Rows from block 2 of a small sound classifier, named by matrix and row number. Rows with one number belong to one neuron. Each number is 500 + 40 x the weight over its row's rms, rounded and kept within 0 to 999. All counts start at 0. Numbers have three digits each.
After each neuron's rows are labels from the 100 clips, of 14976, where the neuron reaches its highest value: "loudest band" is the band of the loudest frequency at the time of the peak; "responds to" is what is common among them. Only what is clearly more common there than usual is listed. The data: struck, bounced, scraped and rolled objects made by modal synthesis. In brackets: how many of the 100, against the usual share in percent.
# fc1: MLP up (model.blocks.2.mlp.fc1.weight, 384x192), inputs 64-127
# fc2: MLP down (model.blocks.2.mlp.fc2.weight, 192x384, transposed), outputs 64-127

fc1.279:506498493483475487517520486438538584502498500476499546464499577500490522496490505458507494498488467508484491479505492499605508508503444454501498500567478558509486512497503538502496588500509500
fc2.279:469507500421500539492628418510560585558499561498479478471480514553550504467508512501425459429511501491452501553498485504461512448442501483449400443508500578441534502510508499548569454518525495
loudest band: 1000 to 2000 Hz (31 vs 7.6)
responds to: striker: hard (78 vs 50); reverberation (60 vs 24.4); text has "room" (60 vs 24.4); text has "reverberant" (60 vs 24.4)

fc1.372:558496515480512503523478500499565494528477514502531467475491540500500506506438458494519515452492456505628499549524473523484528469508510507501477498464470436490532517455500503609503541449456489
fc2.372:518491529488498580514496564509454494543476497533603541470499550549497565468500507478428517426506501512488499550500513502448508529490500573476498478506496485444562575536441478465530478496475501
loudest band: 4000 to 8000 Hz (32 vs 4.6)
responds to: scraping (55 vs 19.6); clipping (30 vs 7.8); text has "clipped" (30 vs 7.8); white noise (27 vs 8.9)

fc1.144:478540444492513531497510476499507483599491460451472500489498470488505489470488514459457527503495507495493683591509565517586513495485510499531504492566495565574531499497507558536493505504498507
fc2.144:489581575530498511527543483499505505483501495504444548546524496515508501609474497546591488560500531460507507514468421470494501495504484475544516499497492380541513489523469496507547502575642567
loudest band: 4000 to 8000 Hz (37 vs 4.6)
responds to: rubber-like damping (55 vs 16.9)

fc1.163:492500517521505471508498489502476501573460467510494511502530500498479481521462481512499493474508438584498493555539461496484490415524485523628361525493524499451496525403501497532468552398501497
fc2.163:436528500491501442522505494501475509519485471499517525504523526514494534493504534480499460495498478593488488517511503537472489494493506520455500355509481543496476521515500493502499502502508525
loudest band: 4000 to 8000 Hz (26 vs 4.6)
responds to: rubber-like damping (57 vs 16.9); clipping (34 vs 7.8); text has "clipped" (34 vs 7.8)

fc1.325:505529489506503420526497507445502506527501500460505514416495590490493527501504540420507482496440463581467501434499434458585478522496415468508499474535489494512444498479598578562492660502526499
fc2.325:448462501468501502508504433496581545548507544457478426467458514487484501497500463498529484471451501520470518536508500500481510471491526477452453441498468491498504471492497454579555421512513531
loudest band: 500 to 1000 Hz (48 vs 22.1)
responds to: repeated hits (62 vs 19.7); text has "noise" (59 vs 17.5); plastic-like damping (57 vs 16.3)

fc1.90:501527497499488502507544465504485498572521498485413486502541519511657455498500558495501497487472484472498423557511504494450499474496517492540494531516429502410501493446491499503500500473549479
fc2.90:514513500504473507512555498491497488501548510492550485457471500482412500510503499519510479484498518531608511499568514486504532433506500504447480509497370515445506528508454489547504565468417513
loudest band: 500 to 1000 Hz (72 vs 22.1)
responds to: repeated hits (77 vs 19.7); small (64 vs 33.5)

fc1.38:502520457423513477497518529420481492495457510498502500458448610479480507506494596472502474503448501625499496500538420497607423508492411463502502483472476489527467502469502490524480578507504501
fc2.38:483481496429536515567515458491543572492510498502449477431493500408449509498501462479600500506477510539482493563504520505503526484533529499458514489472422537509512458486497450502508496506510622
loudest band: 500 to 1000 Hz (48 vs 22.1)
responds to: bouncing (57 vs 20.2); action: repeated hits (41 vs 19.7); wood-like damping (40 vs 17)

fc1.57:497665472497491519502493483505507484496479512483496532512456497497597498491504498434476488450489480527503560385496534418501485481484536501503506519628498467501432431501504472481502559515528515
fc2.57:505505524535497482478504398474474465472558535478578483400493434507486602482485493491451556457502438474516474473534424447461531445475527508499413501505487460494483456551496523507413500503441521
loudest band: 500 to 1000 Hz (54 vs 22.1)
responds to: bouncing (83 vs 20.2); striker: soft (80 vs 50)

fc1.157:495564522528480444541460516475473499523512495377505537497497505546556511434487459424510488471491463573495572470487520366496464515508502495511501501609509558509482439507498449496517553518504493
fc2.157:539492491516492497521513452502484509425488494390529512498499408500444525485457410484503501503499497469537485512490457415406501468507539500491413434489477493509514410504456397488488500498464547
loudest band: 500 to 1000 Hz (70 vs 22.1)
responds to: bouncing (74 vs 20.2); small (62 vs 33.5); membrane (30 vs 12.6)

fc1.228:597560584525469514499550537506493515507465462496487484498506545515535491519498483511554500485484486497523498525520488435442544479513543483410466470494490505439497534463486506463466497417492469
fc2.228:509500512498527504491481514480537500477428443505503477523501516537430515512515502576457465523530500510486565492515419487430500481507469471458468561495502591489509569474441498555500506480499480
loudest band: 250 to 500 Hz (48 vs 19.7)
responds to: material: rubber (42 vs 16.9); mains hum (37 vs 8.5); clipping (33 vs 7.8); text has "clipped" (33 vs 7.8)

fc1.217:471533498510487508487539550370464498497427501484530507492528522506508516507458507460525500477487499552489460493521422385469472500506495418531501485503471532514500500436572508521500601511499486
fc2.217:495483496444522467556519496505496501440496452489469488434414450505399490395500452453500500459482506493540481577491473519489503508507502493489503518456501505493518465500499437511491483442456500
loudest band: 250 to 500 Hz (58 vs 19.7)
responds to: plastic-like damping (59 vs 16.3); repeated hits (52 vs 19.7)

fc1.67:480545468492486465528500544442500505503497499460506524443442531504515518493490530455504518479400446608486507449500436412554484505491450461511500448545434494507492498475552532510504671512492502
fc2.67:456486500438507501523517415498610585528513499435484407460449499504486500500499399480496450445460500559476515608496495515456508495439514484488509492496469512486505461499465471584561435505499528
loudest band: 250 to 500 Hz (43 vs 19.7)
responds to: wood-like damping (42 vs 17); action: repeated hits (41 vs 19.7)

fc1.136:543448560390424549553521518395567512496502502546527516502406497519496517400446500507578490500457500495594489496526523502495483523548504502488477483508484502497524493500500387491518477496483458
fc2.136:515510533536554508511608426551616548540499499565506496504494477532441521485493528558575519531505478564523494507502491466502569493512464497501556518566478544532554514566471481512501548503456595
loudest band: 250 to 500 Hz (48 vs 19.7)
responds to: bouncing (100 vs 20.2); rubber-like damping (45 vs 16.9)

fc1.336:483510494531545482500516450496509501531495507500554501506494554489468500526451510498501511491529374641478486527614503494511477518456499482535437509500571509515505499395513500464421485390454500
fc2.336:481494510565517500506489429503504526492485499492508601554516471482492511518505508525657503513480581505512502518528445511493534495539507500523497487496483518502504496488492500584500548515521507
loudest band: 4000 to 8000 Hz (34 vs 4.6)
responds to: scraping (54 vs 19.6); clipping (26 vs 7.8); text has "clipped" (26 vs 7.8)

fc1.241:636510488407505540465543500535556501503496470553503442497426553480508489479500501499527504480526529529500593509499492514523534424556609501477475512500523513514566588452500482537464501410501408
fc2.241:493522510352515471539500523500524557500467484498559497517515577562518479470504475447569505489526487542443517507472515501491587502581502500493497502499512497497434513413533507518512499496567504
loudest band: 4000 to 8000 Hz (35 vs 4.6)
responds to: rubber-like damping (55 vs 16.9); repeated hits (54 vs 19.7)

fc1.180:551466511469471497483589490514526541496518499449502441501494498550457511501497494508501523504500500492501514504537475498627545486519485497514536515485486522528610503495490493507534470469353500
fc2.180:444497498424530542499497482498500528541535484457502484496347571495502498497460493426491502413496545474504483499536521510445525495495488502505498482495424519504520486492496476543545487476514456
loudest band: 4000 to 8000 Hz (30 vs 4.6)
responds to: white noise (42 vs 8.9); pink noise (37 vs 8.6)

fc1.246:507514505558500479580506479325498498500501514501553560504466503520471523502480394498497521503482500515453597551548507440489508509473492470477516496512483543528485543496503520524522540518446490
fc2.246:589508493450499491483561498538588541488495570453488504502452526516500454456508457486495482504505493468456503588499501459504513520495478498499464484467523542503503426491431470500535479578494502
loudest band: 1000 to 2000 Hz (25 vs 7.6)
responds to: steel-like damping (38 vs 16.5)

fc1.89:523425448501533510545498506501521543546470490516508477464491529432469503486513532420498504501482505546506491499499495463564483500459509480625495513501467491531480552467576506635500516494503506
fc2.89:449403505501499503532500472508467477502536502490450464432500578448474516482463524500600484488447559494488487472500518493495567481609517561526456452501470507520497577506503476526480499495480561
loudest band: 500 to 1000 Hz (51 vs 22.1)
responds to: repeated hits (65 vs 19.7); text has "noise" (64 vs 17.5); material: plastic (55 vs 16.3)

fc1.30:459521504456531510484546523421475484499392487498527486497494513530498506497445499469536503488496506498501504498502413337488493492512504426529497494521479552517507501450545543527505513501505425
fc2.30:510441507459573495547507483500535435432540485514492482445376463544370503408546454493504527472479509511522499494496452553473509515502474497499531542473502523496577483485496432514396502399429498
loudest band: 250 to 500 Hz (42 vs 19.7)
responds to: quiet level (58 vs 28.4); action: repeated hits (42 vs 19.7); plastic-like damping (40 vs 16.3)

fc1.223:502534494479520503527496510501590499500484507513472498500514534516562428487500500456494560499499580455596533440498571510504529477513530511477527518497480540494505552517581507514525541532544489
fc2.223:621499497498499452563508498468544491509543500602461536505532502483511496473602525505455530494539511500494560497530478503497350513520506525490501582502537423497506499450494501497460504456570402
loudest band: 500 to 1000 Hz (46 vs 22.1)
responds to: rolling (55 vs 20.3)

fc1.133:488500509503507502554533538374491502499462498485537497455458507501518531496486498476500500490401463503499506499507415409464489452502482452501500486564476511477475489484514535505497503460511501
fc2.133:501493452422515490582485499452497491380519496413512473415457468437357508460497387453508498509497507502539478555498498493504525505477514495504502511467450514508503443501474471459445505454506570
loudest band: 250 to 500 Hz (46 vs 19.7)
responds to: plastic-like damping (60 vs 16.3); repeated hits (54 vs 19.7)

fc1.261:501449479483519453581513481461455515502503528501487531480502577479490518501473519448490486502481477486508494485537492530575515505501432503555499517509523530496557511454529571540490499537526500
fc2.261:478537500479506599519445506446531503648511522500498502465497538501530495517525596499510496439497536498483498528569512525500497501492528513449497474521483583500516500465542479509541481527503476
loudest band: 1000 to 2000 Hz (25 vs 7.6)
responds to: large (60 vs 33.7); string (35 vs 12.1)

fc1.345:504500519477508522577555508408499500532427488502519470481495488530545505498490489472513455446479518470536507520503500389469516454509503429509500484553458520480499458466506504556512458462541485
fc2.345:594438485468545484569509453508558495444608494478503476410432479466389502499527442495504558479515501555613491512496504499512556486491500462504503507471479525518588491516503452502461542435476581
loudest band: 250 to 500 Hz (41 vs 19.7)
responds to: bouncing (70 vs 20.2); membrane (30 vs 12.6)

fc1.70:488561515534520504502499476503497496574506470507506510505539501528545402506465491498507498486502501443457601511525589498447532500458517489509495498514492546499620617480497517499511505506503497
fc2.70:510500573589539499498541482494534514514526501469432631500500494571503513498500467499626500495530509496538504523524455470448577493464492501516489518509419448500563515505490474531511475503523537
loudest band: 4000 to 8000 Hz (37 vs 4.6)
responds to: bouncing (46 vs 20.2)

fc1.362:490590500481560505475495480502512518540493433483499499501500535492506521503390485498502503482471437462548534577542484523503573472488518492553498554489484532487599509472481523503489506495501452
fc2.362:548482531504582535538484513504503477555505502572542607460506511557498597489507495501508566492500492529482556549505510504454593509538509602490487498491498495363628523500508501522503482535465503
loudest band: 4000 to 8000 Hz (54 vs 4.6)
responds to: thin (high-pass) (39 vs 12)

fc1.56:498503535446450493501586560422497478504509512498497488519503470517576497446502579508540467475459490487498456505501501500488510511504487479481507506563448491491497499455503476502509492481541505
fc2.56:422498464488447499508499499415498475502496496482567481504512453459442489506531481514512515512507533501559472555529549515530526498492556496506462522485371557502476499472504507506492539423441547
loudest band: 250 to 500 Hz (49 vs 19.7)
responds to: rolling (42 vs 20.3); membrane (36 vs 12.6)

fc1.134:499485582536499477541452504492499522503435369438498564477578529529500506502500429464533483456509494510555454508468486483506504496497465500554344527530497550505493488504523488542510493515513514
fc2.134:489483505468470544500505523543477497564503495490475500511500528508510500504485472463468423488529410423487496479409498491497485481520454495485434473501482505515425492479493573525520513536466522
loudest band: 500 to 1000 Hz (45 vs 22.1)
responds to: rolling (63 vs 20.3); clipping (32 vs 7.8); text has "clipped" (32 vs 7.8)

fc1.152:473553499547431515505491574500575595504447507497498540415502631455496506487507521424499478461510518487525509475494449508492463528501513503496504504493493498464479493517563542538477547600477511
fc2.152:488570500581498470543495502502478530471500501493487515397512446495501530505496501490510494498509501442562501497506509516488407509513488591482389494487505430446423496482521505497519499567542466
loudest band: 250 to 500 Hz (40 vs 19.7)
responds to: rolling (94 vs 20.3)

fc1.155:489541522464491503516512501515433502502473495427490414516412484518516478357476521473511480384554362485508501492512498508504540534556496480515470547586576545545519412503489390465532479495448505
fc2.155:490512532555496502371455454500518533509495495500500499499435513563505541473490422499479467500493453498471508498465430440474554398386501502516494497469585511495481440515528510512548470506499607
loudest band: 500 to 1000 Hz (53 vs 22.1)
responds to: bouncing (100 vs 20.2); rubber-like damping (39 vs 16.9)

fc1.278:513494510524475558543523495480490497583538482486424409489523519512588495516495515500519524485424493491535439616509483501443504484513533491540476502552492481438464500453501498516505485436513464
fc2.278:498524419508474507541526462513454518523520500481504458471509517491481500524497480503493464527499503500613498544498516443511542428513577476485471519492477559510500523501503438498532544466452513
loudest band: 500 to 1000 Hz (56 vs 22.1)
responds to: repeated hits (51 vs 19.7)